Rows from block 3 of the encoder of a small masked spectrogram model, named by matrix and row number. Rows with one number belong to one neuron. Each number is 500 + 50 x the weight over its row's rms, rounded and kept within 0 to 999. All counts start at 0. Numbers have three digits each. After the name is the row's rms in percent of the matrix's.
Before each neuron's rows are labels from the 100 clips, of 14848, where the neuron reaches its highest value: "responds to" is what is common among them. Only what is clearly more common there than usual is listed. The data: short pieces for a synthesised band: melody, chords, bass and drums.
# fc1: MLP up (encoder.blocks.3.mlp.fc1.weight, 768x192), inputs 0-95
# fc2: MLP down (encoder.blocks.3.mlp.fc2.weight, 192x768, transposed), outputs 0-95

responds to: rimshot
fc1.206 107:437557488531542460450466603361497446588546471478434512509450524534583520391421393470542470396514422524479498552505548519454504416534543532451507470465463491589516433596443597539525543476560534585597502441419476496482441505465457490562446542502529515571587467508436402449534500479493620518
fc2.206 093:510481416551564464535505460435609528442534619519564534479486541418489563567579452397538530587471533511499579488576567469495434573446545519475564503528474583523485497421521525497483504451439503473451484592500489517424446505545578569596533372515458552562509635505555559447404453483456498545

responds to: horn-like; open hi-hat; ride cymbal
fc1.428 107:465407531524396513392454483394481555587566483408473491471489486464491529483460569471501548525476420605387553482528474459442592634541461514442513531518537568514407469518566534574537526451575553542534587484585529527491466529366570469468532534542522473460471488535419544522543575577488475378
fc2.428 106:516452514567530538529507523474571615567435526544532402489511553570473479555565513472543532552454485417435445390514609516358518452479485455463493457469470467495547515488406542461515508563557504468481457516486507546472402485429539546496418424514542584566480497498466490442598440489512550488

responds to: bass line; bass guitar-like; white noise
fc1.186 139:523418460458486476485446628563575527465492540468477501442526508445380487504567505475559539502488435552443517529478573462532548522453635472562513492477479526486515499500443532490436482559501444457430395568554532573466437444512516490534456390481446484403524524516437491439540520512522550533
fc2.186 163:426467584604498484500453420565535448530458448513453527560491482506512496546428550552534546498417513499540535508527493397505556347447450548607490489525653507529526494513545550536539550480543453360537505515374497512524539552554484525514510560505556589468514505458455554481523544434586514561

responds to: bass line; bass guitar-like; tempo: 70 to 80 bpm
fc1.144 152:491562431409547516441554528518456500524551513487447455515460458570435455407550508549493554521615482627461435569515589560533504627435531499572460422552466487451549487599515486480438431534510478447576460559473537599401511411541485577503542478443425577431539524428509528557479524503457547532
fc2.144 150:489522521559536511483543439494494519511488488537484453513497434652542491497517436566566570494467617465529451564591462543469465434487459503618469447516525543517579484547531530482605562409606404398531467501523526501507529473530456497460511573504527531466469409346489522503493445422565448557

responds to: kick; drums; snare; clap
fc1.670 146:509462552569404480476424531453450556547514507541435506502529563560419486555457501500515443449569392586533421537523513512518543418600527516432514480473536615426364521326539459541591495552499509520412463423428538521561457469434498501484542446405532412474431538450490529495504521381490508467
fc2.670 186:620445574440377513501489437544546525402496527464555411551479536454470504499499437529514488548453512527559488508531510444509518505449568520555619541389529543506468490485539524503487536587528508483434423498550480544499556527494503469556440439560500475498453544542470515433522472507461429579

responds to: kick; drums; shaker; open hi-hat
fc1.608 100:428431487574492601449546515474428407489497465437496483471549514495467531533424511441475397548460377530480472464556524520469524403503470505479501425527531455620440427456567517465467465481493520494495520568503488449440537501405525393473574460507460510486514475543428491457617465474400437494
fc2.608 117:496490545501522459542428557543595560682409513513484500489499474558445563449574438498547516458461497528481488529453383561457576534482453611565483565509501557450534538536470415441530436494524520477463482471502587549491463456520422523589498520490549409454549565508482538557462549500502589459

responds to: thin (high-pass)
fc1.175 092:629428458551494541510513480534527548453446453545460432422470457499430455471425441457624436534436497498491485524550516458464511487514459441492486617640518525526426445556574501486540455487556480454508533525532555466527518425398534473576547579474450441438540476481484471481491584537442417577
fc2.175 090:412644504470486482531466441559475565511562537491541492545519525524462505480542472529492509493523532510541553530501469486556618555448501581543490457494449446502538570525409455529515453521427543420619523518470481581518477480539498449402425433495523563538390502574434502493541434557495561461

responds to: bass line; white noise
fc1.199 130:453413388558450533515522510537553412435520519492459502513532523510391443573524396498558452566532466509507444500461570532531537450415528479569551456478594463557485479539469538569492492460532508398524441511559528516498496540488421584415469539476545537416478543509471492465486480429526516518
fc2.199 183:532611517469561466473487486472478582574539418504534477472497429593543550536561531553461507423454497529503544498567489522449455574616405484485506476523406521454517623455494451420564492466534400519513547503425450489470473487548493449516541515599488505514492349463503482513462477516434385543

responds to: rimshot
fc1.738 087:529578531447470512563574514473590484566567521538504529482523477477500514466396532496474440474543580520562503521614521555431518563525496507436499436606482621503547461518547470495478494572522488453564441460480582446452474355529480442391482536488561553540570455435393528512456479486391486490
fc2.738 094:499559534484457546459571409555428428481505523595541512481578547425497513510447527497520519471503574492544494528475468451569494517532519500515514571471544493534464479544492590510549440474528441544481582425552434452459554610506458552522495560540549409519504399449531404457455538576451422560

responds to: thin (high-pass)
fc1.742 071:551541550630443533518453526464541468453493567522502425486530524522418459522594564429410480488517534558436522476480488539487562470504572444466549587471485468551536568506483459487477488593585431521549468448492437459510489413435452528516517544478507570589543493500544490540522440496486524429
fc2.742 063:570537435459392411457494496533539563451460486517518463537521408524476479539416480463483521467464503411529487558524562482537484548489478416504474377531433473442507544520491467503476459390477397445528488586552564469517436482429557507552461522560417564467417546549534520538564509541507529519

responds to: thin (high-pass)
fc1.707 087:419597533522508476487535598490445495494478453524480550459486486441504472468529501501433481498475608539463494548443544532532518482482445476464461411581465524387459557506484590486479485385484504580529492568515472463403401528488554531555518576528497456497558542498533475465587447437530496420
fc2.707 079:498552486463544469510455483484492509480576543437476498462440474494610413465518541481471410561498537541514444419559564474489517542520577419505614536457494541453508480490513421518617488516452555490534557476549549554520495442502532442505483463523538415557499513495499475546399494518403498561

responds to: vibraphone-like
fc1.447 076:457562471573601490614549515559467454438416507577532508577530516501457509465488507444508502476499527404488576446471456504540501552456583493538470431518484494471481485593406471449433402543423453436535439558545530542456566476555352502540465482459504585474499452445533464512488497586521496537
fc2.447 069:494506448455452511420478424508482524483635482346532473535534451552561562542506470474473483600552454536507466468430540427479519543537455568468557485571531510505530490474522523513590513416560533571550460549541502538555488485455538466469496513528459483467576583542413458336536525491474531491

responds to: bass line; bowed string-like; closed hi-hat
fc1.534 128:507600484500531543477573470526444505402482566487457528448558601513384455456405484516511516512556526426444464530508532499441457450480490579481529448477474559515502476515546598473571472402476595481471581483415485499483495542449577523543497537520497475519476490513547500517437488517511529409
fc2.534 116:554482480472510559500452432413558467548527478460471442483447566535502456550534467504414531442487573445543606451483489439505372577471475461498576520520507518542558522502475537461491506467453469560512436500601449476451429539425524403522536459631435463559543438526512540476519400504537467536

responds to: key: C minor
fc1.642 094:543448514445577517572622456503557541485481382514401542536378558434512505505500521494515472485566556467455425457450490450462484530504495554549504555480490510476500476538555497524531538503488502515443428459579446532515501391560535530515560517521576521477520509500457496416513446513473565459
fc2.642 090:517564433401489495502507463494481381425477499586524514478513428521531556500468495509340536456517599477543543505489576531544516540520507503583478508551566502533551518569357533567511504465570466446451446512546484490458606485551487411501503462573473493501472464581490436587410502516527500443

responds to: marimba-like
fc1.486 081:444570569442515507450452510408468578533470499486497513458491517530440544488524515552496569469541436522392422584406460481538586482477505479508518480424408489549563538541515577635485416536514438536515565491369412517528574507558500433503408538491515517603464474505409437434444529499419479541
fc2.486 082:492532516615445526478532520520530461472471504513476531570471420474454441519477532487559470509394494538558591454525402465489531527435512505521506426491517476497492430446459448539536606505462437492448416537524559483408459443499528558587631405474474501537483537509640578581540475494559462472

responds to: kick; drums
fc1.8 104:441506361471479526510424435529416528507578451414525548393540516555484529494532484549501472481544433397453512531442537539507610467533479490494612421545448468499516512481547483519496456478489633511513509458512343478486523516480588611471505490470488485507411511500494548449449456554489495544
fc2.8 110:435435488438535517451471477461463523525537508634511462497454565595465454467456434482556443516541385512462420569551435551507464530480433521522492480560532489420506510537485439604485434469556481506577524586449482510467453541509465514565541513490492575413513467442519547551533442502481574553

responds to: thin (high-pass)
fc1.139 083:501508501539545591484450471506377454548485479625507512535547522573442366459589512410552459521397511476516493440497431559492551330492508527501432535570514459523487454507514456404584562494499469583493569582484458527483467638468471549568494462465532507460449511520501534487529470495507536474
fc2.139 078:519533376500439410446508571474532583485497471463542482412488423532404575508426523578532568475429432457432528586617596502538554511484504526500521588525493497534502466423515525473466484509506426503488492474512527504516436546534475501531541520611577466539563468574355539470422524567489398504

responds to: horn-like; plucked string-like
fc1.106 130:544506449436507531558470552543523520555539599453534493481554487466507503497574444545447399517491456491524485519440453585451566510517488408481528485451469455500521445478605536555427473479550607613395366489541536497439596411493520526419418456496471388491459511493439458524515450486479450455
fc2.106 119:527483488565485543521492489534493471478555509521534464538453474554520413484412475495425521515583513517509529486547381544629461512409529494421498579539554472462592465539573496480479450494513505564426549495580574391548482423433420605461534557490535424571462531450506529588461474552489542493

responds to: bass line; bowed string-like; clarinet-like
fc1.687 132:498600509453526492474532447448483493490431420489454521423513599467571450535524551471479512492503620528467421486481507562507438572499439506448520489560541538496467408451462556434494518511375511504560513594550535451552593522503551443543458441435532558499455500455512437439551434528394456466
fc2.687 115:442549468522407557522464418419462547506437426512485476567493495492413507552610571505421475439539435494514538400500512515472356532659433501519579491469475502539470601454492521462461473526393466592554486441529438456540497471595536500565504517534481450520458425563565471525463471551426487534

responds to: kick; drums; snare; open hi-hat
fc1.280 121:520446557530537568535455482491505561474514548438543473516363501523500511512465453369527509599520474515481504522548622440465539466510448539512563502534550530463444435459427459522432579589500607502407365506501469531565474471480486571548552465425429520528464525493436520454590480403538488443
fc2.280 130:430554557458423495493534463454587376421478525415482537569452447500593448512486575422516494620538495449562561441556545430528625522454508540424546502471540527481497475492530532487625529432497504416469491511523554475547536476485491438496516535398479482572550412492404571509496486536505483466

responds to: rimshot
fc1.704 118:534493517434532542519412499594515408455524517440465516471393584482452481466530550481451410515460541469405508567472485547533437461580492497429427586460472515579411542408488541551538573436508437524578492503580560466442474458557537479441508459489404507535529506403489546558475506580423548514
fc2.704 101:496454553381513502459521529509556529484607557447534455532524450415529575462528547546458555600483510502504537522450503439538526482526528517518463478400454494487421465509473476559510496458492453542392310525540536507517617497488567618507442561508441483486501464533542475509481520477517460485

responds to: bass line; organ-like; thin (high-pass)
fc1.250 116:526537486552499483463656596559558526522460461549508503473390553455526511503506524529527518487509517546460469557408441469432513491506557567423555457475496382389425531498531518497383516478520539529391503510538502571394471514462539477487400543504510576404515475499450480582591436444452563442
fc2.250 109:430493476573449472451420468410388578523514542498475475476532449528507497554471504536451508530474536474512594498561527480496457523579453438561486527546477451458478467519521547535563483426498528501448524523439487527523468575404480557519598405591452567614542502513510536485373503525614477587

responds to: thin (high-pass); vibraphone-like
fc1.701 086:553476522449503565523577460404601496441479494539429508430473497546486450475570522404489414470612578592496485484551534485439490493551450422555553472617509487469509488506466536517455534495492401549493432382526448429391462498481457538538419470428502521512524461531473499484482543506561509484
fc2.701 084:491496463550474552385485529579509528576546509424526427535438459540426522525492471597441563588477456454559468546464508519571433554429497552386540530508568479553535511519431443524430460542544442529571488717500544539506542558511555453448437502587520541555479508475463557484571556422501468509

responds to: rimshot
fc1.99 101:478490600491508465463512536517465517501586479497511531556387503405587346504478545522424524505430492542387437585447533566590488519451550549432462460473453529522443492519578424551579522490492487530498433449543494588608459490468534533442490510477546488530490476494540496494548512538523614498
fc2.99 095:484463536506491532502461499535471581558471533514547599488591521582500428515524409511521502593519547397480509426479437519390522416420521423522459510422569562513489491482517503436491424512512503460392591475483563478531580476571540471412499502529531502490459517444443488516460521396571569474

responds to: vibraphone-like; square lead
fc1.252 130:489509471459438545528437536536532422555545498516571518448582563552507540448508474453449451602491595547454533504489472442608479523549536467417445450496501422522552546553556418522475535380497431476497489458424437513546481519522534436524532587522597519440467538502436462437507466423524621516
fc2.252 110:397530528315644411603491473569539375444533545469546436516476445428485469510508486530536512540479493524493589462480537551552460491418542479515497490469514511462449498540515468471415429461451561443504511592436520520480527504571481531605471446447441545507452556501512554463540528552513488632

responds to: thin (high-pass); square lead; melody instrument: square lead
fc1.380 076:487535513589555580531543509553564485477428407456505506473453458428520466506546509436512472596468535502497493453389484503427492503461459563525575449459514445397606460517521511544516436519476510519387552490512520592489477499469532534584523575438464544542490519472536494490554610469434371525
fc2.380 072:496530568544495499448421529479424511481454567548486561440492555493512501538487492398531468420551397507532563454607534441510444516519445575490558522503493586576379511457489591531450510472421504500480511555487514487515478515518486457563582512476443569543523521493500598554522456429525597505

responds to: bass line; bass guitar-like; piano-like
fc1.51 130:479544547531504536536555560427429483442503556456556497397460444440596485516519490489483489465542572631467401430469471490576595520428538418421493551490454480396492436439462516444468506562456535565531394464595514498554547515572541452512408490502594472532435444441509536456489455468424510387
fc2.51 145:559450559524392572497531462591560572493505446595406392566410449458493570458514508482440525497516509447492529487495515535499471453599448544494585429368561592508428552561458463510463493539476424528443530505537469502505505456517449511559472522421552544449452494499472463535506560510454436556

responds to: marimba-like
fc1.746 088:460631439534514523588429368424488382450501437482521489508497493539488575512445424551521460530485417475598460498521535488485497549605494523485481431519598469593489538487523556562552550432524503528501384354573566578483477415512532516409509543427506493510435561512477413535484509509473474490
fc2.746 076:500432571485457532452584468579462491496469562447481491555540526584470473453548591499468442572493536631430514520408422461521503506399547376588446590499460572492514489571439498404530462550469467457484512618433458521516421531543494492599518547467487523551426399434513522488505551533464450472